{"train_examples": 195000, "crop_scale_min": 0.8, "tokenizer": "char", "arch": "vit", "bias": "all", "num_experts": 16, "moe_every": 1, "width": 256, "optimizer": "adamw", "beta1": 0.9, "steps": 5900, "epochs": 1.9, "lr_schedule": "wsd", "weight_decay": 0.1}
Rows from expert 12 of block 2, named by matrix and row number. Rows with one number belong to one neuron. Each number is 128 + 24 x the weight over its row's rms, rounded and kept within 0 to 255. All counts start at 0.
# gate: expert gate (model.blocks.2.mlp.gate, 16x64x256), inputs 0-255
# up: expert up (model.blocks.2.mlp.up, 16x64x256), inputs 0-255
# down: expert down (model.blocks.2.mlp.down, 16x256x64, transposed), outputs 0-255
gate.27 [102  84 122 112 188 108  93 108  78 163 117 125 146 125 115 122 161 114 103 160 131 186 120 107 153 112 160 160 105 167 139 178 116 110  64 145 160 118 110 157 143 135  96 141 118 107 144 130 138 109 149  98 147 129 136 133 121 120 139 117 119 138 138 138 157 130 126 119 158 175 121 102 119 128 151  91 101 148 116 149  97 138 145 125 120 108 121 125 154 111 161 140 114 104 125 149 150 152 133 125 103 124 129 147 112 117 134 128 186 101 139 169  98 103 133 121  98 116 123 113  54 141 110 205 156 158 141 112 173 129  81  92 149 139 157 140 116 110  84 150 143 123  90 118 169 108 187 161  91 118 141 146 124 132 121 119  92 124 105 111 136 130 128 151  96 113  87 129 158 111 129 124 130 111 137 120 135 150 112 163 130 123 148 142 109 148 141 160 138 142 161 144 132 113 197  94 117 141 130 133 181 134 156  95 119 139 131 106 136  94  79  90 104 112 163 128 152 108 149 109 137 169 114 166  90 168 105 154 141 109 133 118 125 123 139 124 102 130 134  93 150 130 145 136 151 130 133 134 146 111 134 103 121 103 117 118]
up.27 [ 87 168 153 107 114 138 128 149 178 134 115 137 107  74 149 115 112 153 114 123 132 117 119  97 113 140 124 143 126  76 160  82  90 130 136 110 139 129 111 142 116 119 102 142 136 158 141 137 118  95 116 145 115 158 122 143 128 159 145 122 166 122 159  99  97 128 129 108 132 137 143 148 124 167 135 170 152 101 135 162 131 126 138 147 129 169 119 124  79 141 138 135 120 153 121 106 120 152  84 103 141 123 164  92 170 123 110 133 112 131  87  95 102  92 103 109 144 182 113 132 126  96 134  35 128 132 113 141 119 157 148 137 107  90 117 120 166 117 149  90 126 120 120 134 114 141 131 137 126 156  93 111 115 131 122  92 127 124 120 108  81 133 110 119 115 108 148 159 148 197 109 171 164 118 121 152 111  99 106  89 131 171 110 112 136 121 101 134 161 110 131 120  95 145 112 148 155 121 120  96 116 124  88 168 154 109 134 132 157 121 135 204 175 133 105 120 102 108 121 130 151 128 144 146  98 168 129  84 119 147  94 149 121 153 150 138 145 164 164 110 148 144 101 131 110 158  84 109 133 108 161 108 136 134 126 161]
down.27 [100 101 108 118 136 150  95 132 130 113 118 107 103 139 124 148 130  98 110 141 139 112  91  72 138 138 128 120 121  99 116 182 144 119 153  71 154 143  90 136 107 140 112 123 109 116 111 139 123  91 103 126 133 160 141 161 136 111  86 151 131 163  86  85 137 101 157 159  90 113 126 118 114 119 121 137 116 127 142 119 126 160 174 141 114 170 142 141 148 141 118 104 108 152 107  93 153 148 152 137 160 101  70 133 125 184 141 136 128 143 177  86 125 180 149 160 114  83  86 154  94 116 113  72 171 139 114 107 170 161 114 133 148 144 113 145  93 155 144  89 101 149 129 143 153 141 128 159 134 111 133 133 112 114 152 124 118 124 124 120 147 160 146 105 122  92 149 129 138 137 163  89 132 144 148 131 121  91  93 102 112  85 132 129 138 155 134 117 116 140  52 110 103  95 117 131 145 115 127 108 156 143 102 155 154 153  94 113 150 121 100 164 145 132 104 122 162 115  94 105 117 148 123 168 169 134 143 146 125 113  96 104 124 134 141 127 149 138 133  97 122 148 155 168  92 133  97 135 118 125 104 118 133  84 161 168]
gate.28 [ 98  86 154 146 104 121  88  91  96  98 103 168 113  93 109 143 148 114 121 164 162 122 148 107 133 117 188 155 109 125 143 117 150 106 118 124 109 163 126 147 118 135 121 108 118 133 126 141 120 121 128  98  90 104 111 111  99 167 126 112 168 104 129 116 161 126 123 123 120 151 148 168 139 132 164 107 123 149 188 203 114 125 144 136 109  80 116 120 140 123 173 111 147 115 161 122  95 169 151 103 122 154 130 121 132 142  81 132 165 151 154 126  75 114 136 137 132 103 136 187 121 137 107 142 130 127 116 139 157 113 139 119 134 103 127 141 153 107  87  92 118  99 106 141 151 129 145 140 101 126  73  76 136  95 135 144  84 168 104 105 121 147 131 116  80 129 134 110 124 123 173 148 137 101 146 135 110 127 135  76 130 104 130 155 108 149  94 101 107 136 150 107 149 151 158 121 108 142  72 143 119 158  95 108 128 127 140  75 143 128 113 156 106 134 151 154 142  97 129 114 152 157 128 137 130 134 100 188 140 130  95 150 149 141 129  98 136 116 126 119 112 106 147 144 147 118 175 143 136 118 139 145 117  92 163 176]
up.28 [121 158 106  85 143 111 139 142 114 146 142 150 154 102 120 105  81 137 139 105 182 114 147 151 141 163 128 129 121 144 145  91 134  91 135 110 104 132 142  85  81 137 110  86 125 150 130 117 104 118 109 103 139 117  92 108 135 147 130 129 122 169  97 115 100 134 123 101  96 117 141 170 124 163 124 168 135 132 148 130 164 116 138 181  90 101 156 115 138 127  97  82 161 118 150 115 116 143 126 127 171 162 113 150 113 101 113 103  87 150 126 145 167 114 160 116 114  88 178 136 172 139 130 137  87 173 139 182 115 155 110 120 152 148 124 114 143 137 157 102  96 143 100 139 135 145 104 135 139 127  97 130 165 157 144 139 176 118 136 118 138 108 124 114 142 162 100 138 120 133 166 129  96 177 106 141 138 113 151  86 136 118 192 139 165  92 164 136 110 121 155 104 151 109 117 117 124  96 138 137  89 125 185 135 115  93  93 121 127 138 160 133 146 107 104 128 176 101 145 128 102 126 147 102 137 126 147 123 169 117 105 100 135 124 129 110 113 150 117 106 118  88 104 130  81 124 168 151 173 105 148 108 140 129 103 125]
down.28 [161 119 144 105 180 172 123 108 117 122 136 127 135 124  98 111 117  99 122 116 121 146 142 133 153 122 153 143 137 143 141 116 133 103 145 144  77 161 175  99 117 147  85 123 161 138 161 125 146 110 109 121 164  94 110  69 131 142 121 124 159 127 132 165 146 163 137  92 175 120 151 135 160 135 103  72 119  98 121 126 148 111  66 147 128  93 132 135 127 178 129 119 131 141 142 143 100 109 126 105 142 137 151 102 109 127 100 173 160 114 168 140 106 108 119 124 145 128 150 144 157 109 163 159 120 140 107 131 166 133 113 150 153 156 136 168 121  82 166 142 110 106  92 104 163  98 102 127 158 126 126 133  82 141 125 137 137  91 130 176 107 171 112 177 114 131 153 129 143 137 177 136 149 113 136 133 142 133  93 182 155 143 130 160 107 117 161 123 134 159 168  97 123 142 111 124 101 128 128 154 118 164 109  48 110 137 122 141 150 137 134 105 130 137 143 119 160  69 169 136  66 123 143 113 156 135 136 128  97  88 136 127 124 114 109 133 137 105 106 127 135 136  77 124 105 132 148 115 141 127 146 145 124 152 149 120]
gate.29 [ 96 108 124 137 131 170 106  99 132  97 102 140 142 103  94 121 137 152 123 152 151  94  91 110 116 123 106 132 160  79 152 156 148 104 140 131 165 138 141 166 158 137 150 130 149 166 123 129 156 191 126  98 112 100 137 118 109 140 114 126 134  90 121 140 135  67 163 164  76 158 111 163 149 132 111 134 108 158 103 145 119 105 148 161 104 140 156 138 135 116 138 130  81 125  93 125 157 128 117 131 123 125  89 173 157 164 103 118 135  98 113 121 124  68 156 144 145 131 141 107 103 121 144 116 116 176 145 145 153  92 151 153 141 143 117  98 133 140 141  93 133 113 170 123 146 122 143 159 125 121 130  79 117  86 119 142  97 128 115 159 156 145  78 164  91  84 133 118 151  94 153 159 133 118 128 125 167 125 138 124  94  96  97  98  86 152 135 135 121 118 140 129 121 163 133 117 154 129 108 121 166 132 132 137 126 134 112 124 145 106 116  72 125 141 165 143 165 116  74  93 111 118 142 129 147 160 150 155 149 140 147 104 120 102 166 131 136 110 129 112 142 107 116 165 179 158 129 159 128 166 121 162  98  87 119 136]
up.29 [121 111 133 131 127 169 136 169 149 127 154 102 143  97 161 144  79 136 120 131 140  97 120 123 133 145 109 129 172 106 169 143 119 124 107  99 130 109 118 156 127 160 118  91 134 130 130 140  94 165 148 135 123 140 122 149 141 124 145 156  83 114 119 124  97 134 162 135 104 145  95 164  81 138 137 154 121 104  82 121 127 125 136 144 129 168 172 146 136  73 105 121 135 120  87 125 161 120  82 128 179 125  95 145 133 140 159  95  90 156 133 153 140 151 107 117 183 111 132 173 125 136 142 113 122 182 126 116 110 122 155 138 138 169  95 110 177 137 137 117 133 131 181 132 153 145 161 112 131 140 100 120 148 119 144 106 137 163 148 114 155 149 133 101 130 121 122  92 136 146 128 130 143 110 111 184 172 134 125 126 141  88  97 165 143  95 132 170 154 128 129 122 133 163  86 131 136 119  82 111 147  85 114 138 165 149 125 104 131 151 113 103 150 136 148 115 133 179  97 102 147 122 148 183 147 137 164  88 115 120 102 131 119 146 116  99 111 144  74 135 169 137 108 146  73 154 146 151 105 138 151  95 110 153 146 132]
down.29 [ 91 147 121 121 118 138 101 172 163 102 140 129 174 126 125 119  71 119 145 136 136 132 118 125 122 114 131 132 110 120 104 108 142 131  97 127 136 128 142 126 142 147 116 131 143 114 105 111 135 108 109 177 158 140 125 137 126 137 102 128 124 131 128 131 108 165 117 142 130 140 160 145 127 174 148 118 107 106 142 133 149 124 131 150 142 125  95 148 146 115 144 165 126 133 119  71 128 145  93 168 110 102 132 131 137 107 148 144 162 108 126 130 122 107 139 109 115 159  91 114 105 151 184 113 109 100  93  95 162 139 126 129 145 138 137 149 159 168 110 150 128  66 139 147 149 123 126 159 124  99 138 101  92 125 121 121 111  88 152 153 122 195 100  95 137  99 153 136 165 145 123 109 122  94 118 141 146 124 179 118 118 131 115  99 105 157 171 139 124  94 167 102 127 133 129 107 101 131 132 137 111 118 195 109 196  78 151 130 164 105  84 191 100 128 145  96 103 128 117 149 170 144 143 144 113 141 146 101  85 161 147 129 131 122 147 103 193  99 133 136 119 136 177 116 150 163 174 130 110 154 100 164  92 111 147 117]
gate.30 [106 125 150 139 111 151 157 142 121 108  92 111  92 165 139 104  99 134 143 108 165 100 164 142 118 114 129 113 106  87 140 108 132 152 140 118 153 147 105 165  96 101 123 158 108 166 113 168 118 120  95 159 140 118 123 111 148 156 140 108 110  84 185 120 119 133 135 113 125  90 153 121 141 104 138 148 129 116 168 108 166 155 118 113  75 146 139 124  93 143 116 109 136 154 122 115  89 149  97 109 109  90 164  89 172 154 133 107 123 103 121 131  88 101 114 120 139 138 115  81 112  69 121  74 136 113 112 118 136 132 121 132  79  90  94  83 173 133 173 106 121  71 162 141  98  96 170 135 141 147 120  92 110 129 143 113 134 108 165 128 136 151 123  98 142 137 146 157 138 131 131 160 116 134 133 175 101  98 131 100 151 144 133 154 154 106 101 123 153 120 125 128  98 128 110 162 176 142 117 132 128 102 100 137 137 179 146 151 110 124 167 150 122 129 102 116 154 126 169 118 124 112 129 151 118 112 156 153 161  92 118 168 149 132 145 129 136 139 147 141 139 112 122 119 129 151 106 168  72 136 106 136 148  82  98 141]
up.30 [ 69  92 139  90 107 158 112 107 126  88 108 151  55 150 107  75  85 154 137 122 127 113 150 137 167 110 107 107 113 147 125 134 155 143 125 134 126 120 156 173 108  91 121  92 135 109 120 168 159 143 131 122 145  99 143 158 123 130  88 111 132  89 109 133 131 123 136 130  90 123 113 135 155 155 120 110 128 138 139 102 138 112 169 109  91 159 182 121 141 128 148 145 120 161  90  84 111 132 119 173  88 163 111 117 142 164  95 151 147 109  96 151 174 166 145 181 155 139 142  79 105  80 121 149 125  92 125 121 134 120 101 147 100 149 145 112  88 153 141 122 137  85 167 122 140  67 122 151 111 127 142 131 133 121 121 135 134  91 118 161 126 152  70 147  95 141 106 132 128  93 118 195 114  84 141 166 143 150 116 153 122 115 152 143 139 132 170 124 134 136 139 116  99 106 132 126 164 170 130 118 140 133 185 132 113 120 136 157 128 130 119 111 158 128 106 118 162 135 133  99 104 105 113 154 124 102 148 128 108 150 149 117 106 116 150 146 109 127 159 109 116 118 150 153 135 117 143 126 106 123 132 129 112 121 124 109]
down.30 [144 110 172 127 101 112 125 148 115  97 126 111 116 127 201 134 138 159 140 126 151 123 122 100 148 174 102 102 113  98 104  94 122 142 141  88  53  85  87 128 114 132 102 149 108 144 144 114 114  83 103 180 122 154 123 123 155  94 109 129 121 145 148 111 114 138 163 165 114 141 139 105 144 115 139 163 184 116  88 142 137 165 133 155 142 138 110  94  87 156 136 109 138  80 113 123 109 111  99 107 118  90 129 134 135 154 171 121 113 150 129 105 145 120 118 115 140 130  86 141  90 152 150 155 110 144 119 100 123 125 170 130 140 132 131  94 142 150 121  82 134 140 123 150  90 120 119 128 154 165 132 136 127 148 127 111 156 116 127 141 147 109 142  86 122 109 173 172 129 170 141 152 129 122 104 108 127  87 106 110 182 118 136 140 165 112 132 138 134 123 113 150 124 145 123 119 119 155 151 127 110  88  95 160 156 143  92 137  91 170 193 109 116  92 130 143 158 141 148  99 147 149 156 144 121 141 112 142 172 134 140 117 158 131 122 146 162 161  99 107  81 125  92 117 128 147 118 174 127 109 134  86 113 130 114 112]
gate.31 [ 99  96 112 123 159 121  69  98 109 109 102 148 101 135  85 128 112 127 119 179 145 119 138 111 108  94 138 104 131 176 122 103 151  99 102 165 130  93 137 180 160 112 174 146 127 142  72 158 188 156 133 119 124 105 138 109 123 147 114 108 164  98 136 130 157 101  94 119 112 125 110 133 192 157 149  97 121 117 139 131 123 104 123 126 112 118 109 166 156 109 165 139 102 124 144 145 100 136 110 159  91 147 119  97 145 139  96 153 145 118  99 132 135 117 166 182 135 127 161 108 127 126 109 118 127 128 170 118 174 147 118 163  91 104 165 118 145 123 122 121  86  91 125 137 141 117 118 140  80 111 109  90  89 106 159 164 105 104 123  77 110 156  98 150  85 103 153 102 147 139 123 117 147 117 139 135 149 126 125 128 118 110 122 115  83 147 135 107  94 146 137 119 127 153 143 117 145 135 113 143 162 176 116 116  99 122  95 161 137 100 133 117 142 132 143 167 137 103 149 113 129 117 130 132 140 152 112 115 144 132 104 151 122  79 144 124 132  99 121  95 152 108 156 142 169 115 160 106 110 130 183 155  89 123 158 119]
up.31 [142 123  94 146 147 150 125 133 173 102 159 137 141 103 114 120 148  88 125 117  81 124  94 125 122 128  76 148 136 134 136 144 146 125 122  99 130  94 124  75 152 145 122 117 101  81 144 116 113 119 151 111 137 124 124 153 119 159 127 178 157 176 139 154 141 128 129 119 109 132 112 134 114  66 116 104  66 158 111 151 119 167 124 108 161 108 156 120 118  85 165 125 117 140 187 131 121 119 163 119 151 119 109 127 145  80 146 119 125 101 134 157 162 114 130 128  76 129 123 157 138 139  91 120  88 120 104 126  82  86 133 126 160 186 149 141 187 135 107 154 117 171  99 135 115 137  97 105 134  94 100 153 144 116 117 161 117 119  87 164 144 106 150 122 193 118 121  92 142 126 113 118 109 116 143  90 118 106 102 136  95 130 139  97 117 121  75 148  98 140 124 108 140 118 151  93 105 119 153 174  99 116 127  98 102 112 128 132 140 114  95 152 109  91 148 139 137 146  95 109 130 155 114 125  92 115 123 126 105 121 129 125 107 161 125 161 109 146 106 137 129 159 124  84 127 113 125 149 120 142  72 127 159 146 125 103]
down.31 [129 117  95 143 129 151 128 154 127 141 115 126 142 108 107 140 133 126 132  97 126 122 150 144 132 111 111 113 154 145  80  71 131 125 125 170 153 108 115 106 133 157 146 144  83 179 157 123 108 123 151 177 147 129 137 135 112  92 158 125 120 175 144 150 107 104 144 153 127 129 157 130 159  88 117 154 110 154 132 105 123 107  87 119 140 155 171 128 115 102 113 179 110 122 121 113  86  78 133 113 112 173 107 116 134 137 135 173 117 130 146 109 110 132  95 107 100 134 131 112 113 101 152 149 122 137 135 130 111 100 150 105 105 101 151  62 128  94 162 139 114 128 114  88 167 102 139 117 111 134 126 157 112 142 155 129 144 153 128 130 118 147 131 143 123 161 176 160 144  74 119 148 125 143  90 111 155  87 143 140 143 144 137 134 154 144 131 103 144 167 165 103 109 178 120 108 147  98 107 126 131 177 142 124 122  93 170  94 126 164 143 127 142 121 143 132 114 130 167 133  99 117 131 150 127  78 133 136 173 190 134 157 153 122 110 108 165 140  54 160 142 100 170 159 128 114 115 116  96 116 153 137 140 119  91 161]
gate.32 [129 115 114 131 150 123 110  97 160 108 112 151 115 108 119 152 110 121 103 153 154  90 147 106 155  99 122 124 145 129 120 124 155 127  88 180  79 114 139  97 136 145 145 153 143 134 112 185 137 124 145  98 130 124 159 127  81 179 109 125 169 125 139 136 193 123 144 106 123 114 120 111 170 118  87 125 109 131 120 152 116  95 115 144 118 144 117 164 133 149 153 142 133 143 133 141  96 146 127 110 146 132 128 111 152 126 115 166 140 135 111 148  99 105 166 151 107 116 174 121 122 124 111 131 125 125 162 138 166 134  88  90 102 157 171 136 129 138 133 109 103 106 126 125 132 113 136 139  89 117 104  95 107  68 138 148  84 130 139 131 125 135  97 139  96 104 133 101 156 108 139 100 174  87  87 125 123 123 127 147 127 163 152 102 109 163  96 124  84 160 124  85 108 109 113  87 133 149 136 146 118 106 142 123  79 137 118 114 154  87 103 160 109 168 169 142 128 115 119 114  97 152 138 162 117 146  97 137 129 128  83 140 110 101 141 166 101  88 161  48 150 137 162 112 154 107 156 116 116 141 129 158  91  92 143 124]
up.32 [147 123 135 115  75 136 149 112 138 143 106  93 127 150 150 107 147 146  92 163 138 161 103  86 121 160 110 153 138 122 145 182 131 129 117 113 112 136 135 123 134 133 131 106 125 122 134 146 108 114 109 131  93 132  87 156 138 143 112 153 119 132 113 109 147 144 112  98 128 109 152 109 167 155 127 136 122 145 129 134 117 156 116 108 125 128 116 152 196 186 120 123 125 142  90  77 135 123 115 154 122 104 124 101 153  90 145 138 142 137 134 102  88  71 136 153 118  98  72  77  90 136 109 130 117 121  92  86 123  88 105  94 117 100 105 145  89  96 128 163 126 149 151 124 149 154 106  91 102 103 118 149 124 136 106  75 109  93 110 139 104 172 101 151 115 147 117 170 146 160 144 146 150 100 101 134 135 134 175 153  91 115 146 159 120 124 154 130 138 110 100 128 160 142 115  99 103 142 135 113  88 142 144 171  99 127 132 111 121 154 131 183 162 131  99  84 132  61 104 127 127 157  83 126 101 146 111 139 183 105 130 127 112 115 101 144 109 119 146  92 112 151 185 133 125 145 151 140 127 115 127 119 135 128 123 124]
down.32 [122 133 152 117 126 164 117 113 148 101 127 121 175 132 113 109 114 163 109 144 104 126 118 127 144 130 142 120 133 129 128 136 145  89 202 161 144 112 150 113 136 146 148 116  82 137 118 103 133 123 137 128 146 112 143 127 131 136  95  86 117 140 104 134 124 172 147 121  98 114 134  87 127 173 124  81 155 112 103 109 125 146  95 126 121 114 158 140 130 110 114  95 176 125 123 128 139 118 135  86 125 115  42 124 109 116 125 108 171 129  82 147 103 142 107 122  86  76 139 121 159 124 108 100 152 155 118 116 104 140 161 166 139  95  97 139 139 123 104  88 154 125 160 139 125  71  97 117 146 120 155  86 134 151 158  92 114 109 120 141 145 109 156  80 158 174 173 119  95 118 164  90 127 147 145 106 162 136 131 154 149 103 114 115 117 149 155 104 119 136 161 138 150 137 149 125 122 137 150 163 139  72 138 130 123 127 154 104 110 136 126 114 127  97 136 136 177 159 100 127 121 145 126 140  74 151 124 161 144  87 115  87 103 110 134 125 105 154 145 136 157 165  86 148 109 109 154 121 122 154 110  77 117  91 112 116]
gate.33 [131 105 124 158 135 138 151  95 146 137 124 124  97 151 144 153 131  93  95 133 122 154 113 114 159 114 159 166 108 178 129 135 146 160 120 163 113 122 141 144 119 136 128 105  93 138 143 105 138 128 155 110 113  75 130  95 100 119 155  97 141  88 116 109 141 117 136 114  99 106 126 174 154 120 115 143  94 114 149 130 144  63 115 144 126 152 131 165 142 141 145 128 123 121 162 110 105 164 166 142 187 155 128 138 123 151 143 141 123  98 133 162 123  91 156 120  85 130 176 145 157 126 119 161  99 152 149 131 147 120 123 128 112 166 141 146 165 168 144 123 148 109  92 115 171 107 120 163  74  79 141 126 117 116 154 140 158 131 126  86 126  75 137 178 130 114 135 118 100 102 133 123 136 145 100 125 107 143 115 123 127 137 144 155 104 131 101  75 128 106 122 102 178 129 150  95 102 121 127 150 128 184  96 102 109 127 113 104 134 102 132  79 108 150 159 162 134 125 154  93 152 120  88 134 107  90  95 133 130  94 113 142 118 123 160 145 117 113 154 106 117 128 159 140 130 101 133 110 156 137 135 163  66 115  71 145]
up.33 [120 121 153 113 158 143 104 139 108 142 149 152 134 149 126  78 128 134 126 156 148 104 128 112  73  92 127 118 136 131  97 147 140 116 113 130 122 110 163 140 101 130 171 136 143 109 123 141 154 119 147 115 136  68  97 116 191 158  97 157 117 136 109 144 148 120  86 116 122 145 132  98 146 181 105 124  60 142 120 133 140 110 143  63  57 145 120 163 104 118 141 184 115 143 123  92 137 166 179 166  97 151 133 134 156 109 151 146 125  88 124 149  83 142 183 154 115 137 121 112  65 111 134 164 175 134 138 147 112 160 138 132 101 136 119  95 127 169 160 152 117 133 159 140 108 147 108 172  92 145 165 111 114 147 116  85 161 124 130 109  96 141 142 131 132 156 108 128 106 115 110 167 140  84 119 110 150 149 114 137 129 117 139 135 123 108 147 140 119 127 112  98 109 115 136 133 109 173  97 121 110 137 110 139 113 147 111 160 101 109 104 149 114 166 135  99 119 108 127 140 151 166  92 135 128 159 172 134 138 144 137 127 137 130 137 132 114 114 156 112 162 132 163 157 124  97 148 133 144 171 127 143 133 132 150 124]
down.33 [ 98 141 102 135 163 138 147 178 142 113 149  90 126 143 170 109 142 132 128 132  98 143 142  98 101 173 115 117 108 117 136 150 119 102 106 197 121 127  90 143 121  88 131 175 186 113 158  98 175 115 125 136 119  88 129 141 137 136 135  99 104 133 118 162  62 146 155 163  90 147 119 112 167 127 113 124 137 148 147 121  79 126 148 125 147 105 144 127 110  72  99 128 148 107  94 136 143 109 115 138 127  95 132 157 115 138 149 145 138 103 118 158 174 125 150  84 139 124 122 112 116 136 139 143 104 152 136 159 173 129 112  99 144 129 126 100 124 141 126 135 121 123  98 119  90 167 122  91  94  99  91 117  99 139 129 113 127  87 124 137 131 125 124 113 109 106  74 135  95 135 123 113 141 150 155 109 128 165 119  97 115  89 125  68 103 155 121 141 134 145 122 149 111 150  98 116 124 191  79 112  94 132 101 125 173 144 134 126  98 114 155 111 120 109  91 123 146 149 140 178 111 163 132 123 108 139 122 113 129 186 126  81 123 136 101 152 125 116 170 138 119 117 122 146 117 118 145 123 132 119 109 128 137  81  83 105]
gate.34 [ 90 115 116 138 145 137 129 122 137 100  80 121 104 107  97 117 118 110 101 168 121 101 149  97 139  82 137 142 128 132 136 144 166 142  97 155 120 109 161 130 133  85 150 126 154 148 115 140 181 116 121 137 144  83 157 123  98 164 125 162 186 138 145 116 169  79  95 122 122  97 119 147 175 110 103 109 112 140 143 133 124  94 116 152 119 122 133 128 138  92 150 164 127 130 119 136 133 142 131 135 149 121  74 116 145 148 102 160 123 102 111 146  62 131 168 132 133 152 174 102  92  91 111 147 110 124 150 109 162 126 100 126  99 144 126 129 135 133 137 123  99 116 143 138 171 101 122 165 109 112 104  92 114 112 110 196  95 135 127 131 134 124  87 167 107  64 158 120 166  75 152 140 166  95 117 129 111 127 119 135 100 127 120  95 100 169 103 128  91 142 160 103 123 124 147  98 120 136 156 143 135 118 117 120  62 116  94 151 147 102 101 144 122 140 155 134 145 123 116 100 104 157 105 124 126 120 142 130 121 139 107 106 117  98 183 113 131 115 150 115 117 146 127 136 153 105 160 123 142 161 146 164 122 125 160  91]
up.34 [143 128 136  94 109 150 152 153 176 105 201 143 110 125 147 171  81  97  95 118 105 152 121 142 173 113 142 104 143 130 118  85 117 114 133 154 125 141 104 136 101 127 103 124 147 150 128 157 153 146 120 149  78 144 133 138 107 113 123 152 133  87 126  81 111 112 171 141 179  94 127 158 127 186 101 132 132  97 128 124 113 150 172  78  98 113 171 141 116  98 149 111 125 137 105 106 181 107 129 155 130 147 150 118  85 126  84 118 101 117 157 151 172 109 125 139 126 119 108 132 104 109 129 125 121 150 122 157 118 127 149 135 129 130 116 130 128 115 147 100 127 150  93 129 132 120 148 135 143 120 181 152 150 137 117 145 118 163 141 136  88 153 168 136 136 169 112 124 108  90 142  99 104 122 104 121 123 132  90 139 162 138 156 159  94 130 150 158 127 145 104 118 148 128 136  89 134 129 134 114  77 105 133 154  95 120 151 124 147 160 130  93 120 118 138 100 125 133 105  75  99 110 121 119 145  69 162 136  91 129 145 129 128 156 148 148 179  67 132 158 143 148 129 135 124 158 159 108 170 118 103 104 105 113 119 157]
down.34 [130 168 112 102 112  96 151 131 128 134 140 138 126 137 137 106  66 159 131 112 114  99 139 123 116 156 141  91 150 149  77 108 155 153 124  96 136 158 116  79 111 122 148  76 128 132 164 140 118 139 156 128 102 117 133 111  91 112 122 133 130 108 160 162  77 119 134 110 139 128 127 118 182 106 170 116 155 140 124 156 135 142  94 119 126 165 148 104 120 145 122 166 161 117 125 154 139 132 155 160 153 106  78 146 114 115 113 123 129 149 104  82 107 128 158 175 120 116 135  82 157 113 127 137 142 156 155 142 128 105 125 137 158  47 128 132 166 128 126 152 118 148  93 131 158 153 153 110 153 163 140 135 160 103 163 132 153 119 112 146 142 132 163 126 100 172  92 152 105 175 108 151 149  90 131 136 148 105 117  72 141 145 165 141  93 139 136 181 116 122 123 165 162 119 104 150 114 110 143  83 141 164 136 131 102 145 118 113  68 122 133 134 143 114 118 122 136 123 158 121 114 130 114 123 104 114  80 123 141 124 126 141 131  96 125 151 163 121  92 125 127 138 145 142 179 111 139 136 154 145 102 140 130 118  66  99]
gate.35 [151 138  98 123 136 150 114 128 115  89 118 146 117 131 137 138 139  96 119 167  93 123 142  82 119  85 140 127 161 126 146 124 159 134 130 154 170 117 114 101 172 124 171  66 150 111  97 148 138  96 166  65 105 145 138 111 118 134 108 133 169  84 125 165 160 130  78 125 114 167 106 152 162 137  93  90  95 150 161 150  94  97  92 128 131 116 128 153 128 122 139 140 146 132 156  91  96 150 163 129 160 128 133 104 127 135 130 159 101 134 119 135 117 138 128 134 146 106 148 120 125 147 149 129 155 141 146 131 146 149 142 106 129 146 179 145 143 185 137 118  96 109 109 170 128 126 109 112 106 102 110  71 107 101 158 124 121 168 109 100 116 142  98 155 102 101 118  97 171 117 122 155 158  78 134 171 119 136 135 113 103 140 121 103 125 188 128 132 132 161 161  92 171 145 139 125 121 150 132 137 136 134 100 104 112 120 108 149 121  82 114 123 132 141 131 175 139 112 111 149 101 124 100 110 121 135 138 146  97 167 113 142 151 111 140 144  90 119 149 114 117 156 149 165 162 124 124 163 118 149 134 193 105 123 128  96]
up.35 [109 141 136 136 105 183 116 169 114 164 136 112  99 101 166 123 120 110 150  92 112 119  84 128 126 146 125 143 116 104 150 134 102 104 112 104 168 126 131 104 159 150 108  63 132  79 176 108  98  93 160  73 103 132 133 161 146 136 129 144 134 118 142 125 150 139 114 149 144 193 113  97 102 119 112 122 113 124 113 144  83 158 158  84 171 113 124  91 143 135 138 111 145  86 114 104 142 152 141 117 113 110 179 124 124  90 156 120  94 121 105 121 135 172 130 122 121 112 115 174  94 156 131 107 162 105 132 117 161 103 141 138 161 121 129 115 106 161  99 160 136 129 123 158  79 135 170 136 136 115 160 129 108 130 160 105 101 143 112 119 120 137 123 144 116 101 117 120 115 144 115 163 145 117 134 164 141 153 128 142 155 132 105  94 171 116 124 156 138 104  96 140 173 110 160 119 109 140 130 122 180  51 125 140 168 132 110 124 123 165 100 131 161 154 119 157 128 142 112 140 158 116 103 104  94 138 136 131 116 120  93 114 137 165 133 140  96 139 151 131 109 177 153 121 153 155 100 124 149 125  90 162 116 116 139 116]
down.35 [113 119 136 145 143 107 143 157 120 107 111 128 128 131 106 114  75 122 122 103 119 152 123 122 136 117 133 115 150 158 117 110 106 158 161 127 148 146 169 157 137 158 123 143 139 139 130 126  87  98  79 158  89  93 162 143 176 133 107 169  91 164 157 125 119 109 163 126  96  92 112 108 121 139 127  71 134 121  71 126 107 136 114  85 136  89 141 126 153  96 123 146 120 133  91  95 128  94 137  92 124 117 145 147  86 130 100 121 126 152  97  95 130 167 147 138 114 127 136 116  85 104 100  96 174 138 137  86 126  84  99  99  92 122 119 127 156 135 161 143 120 100 104 150 112  81 124 152 167 134 122 135 101 143 147 143 167 129 125 135 107 130 132 147 137 114  95 122 143 121 119 160 133 109 130  87 141 108  67 155 116  81 116 151 122 160 118 118 119  99 113  87  99 115 137 166 125 168  93  91 131 174 133 128 119 147 135 151 134 130 143  87 131 128 148 150 156  92 137 104 141 125 136 122 107 143 141 158 190 120  87 144 130 137 111 158 130 186 145  74 170 145 156 142 139 109 103 139 137 130 155 145 146 116 145 141]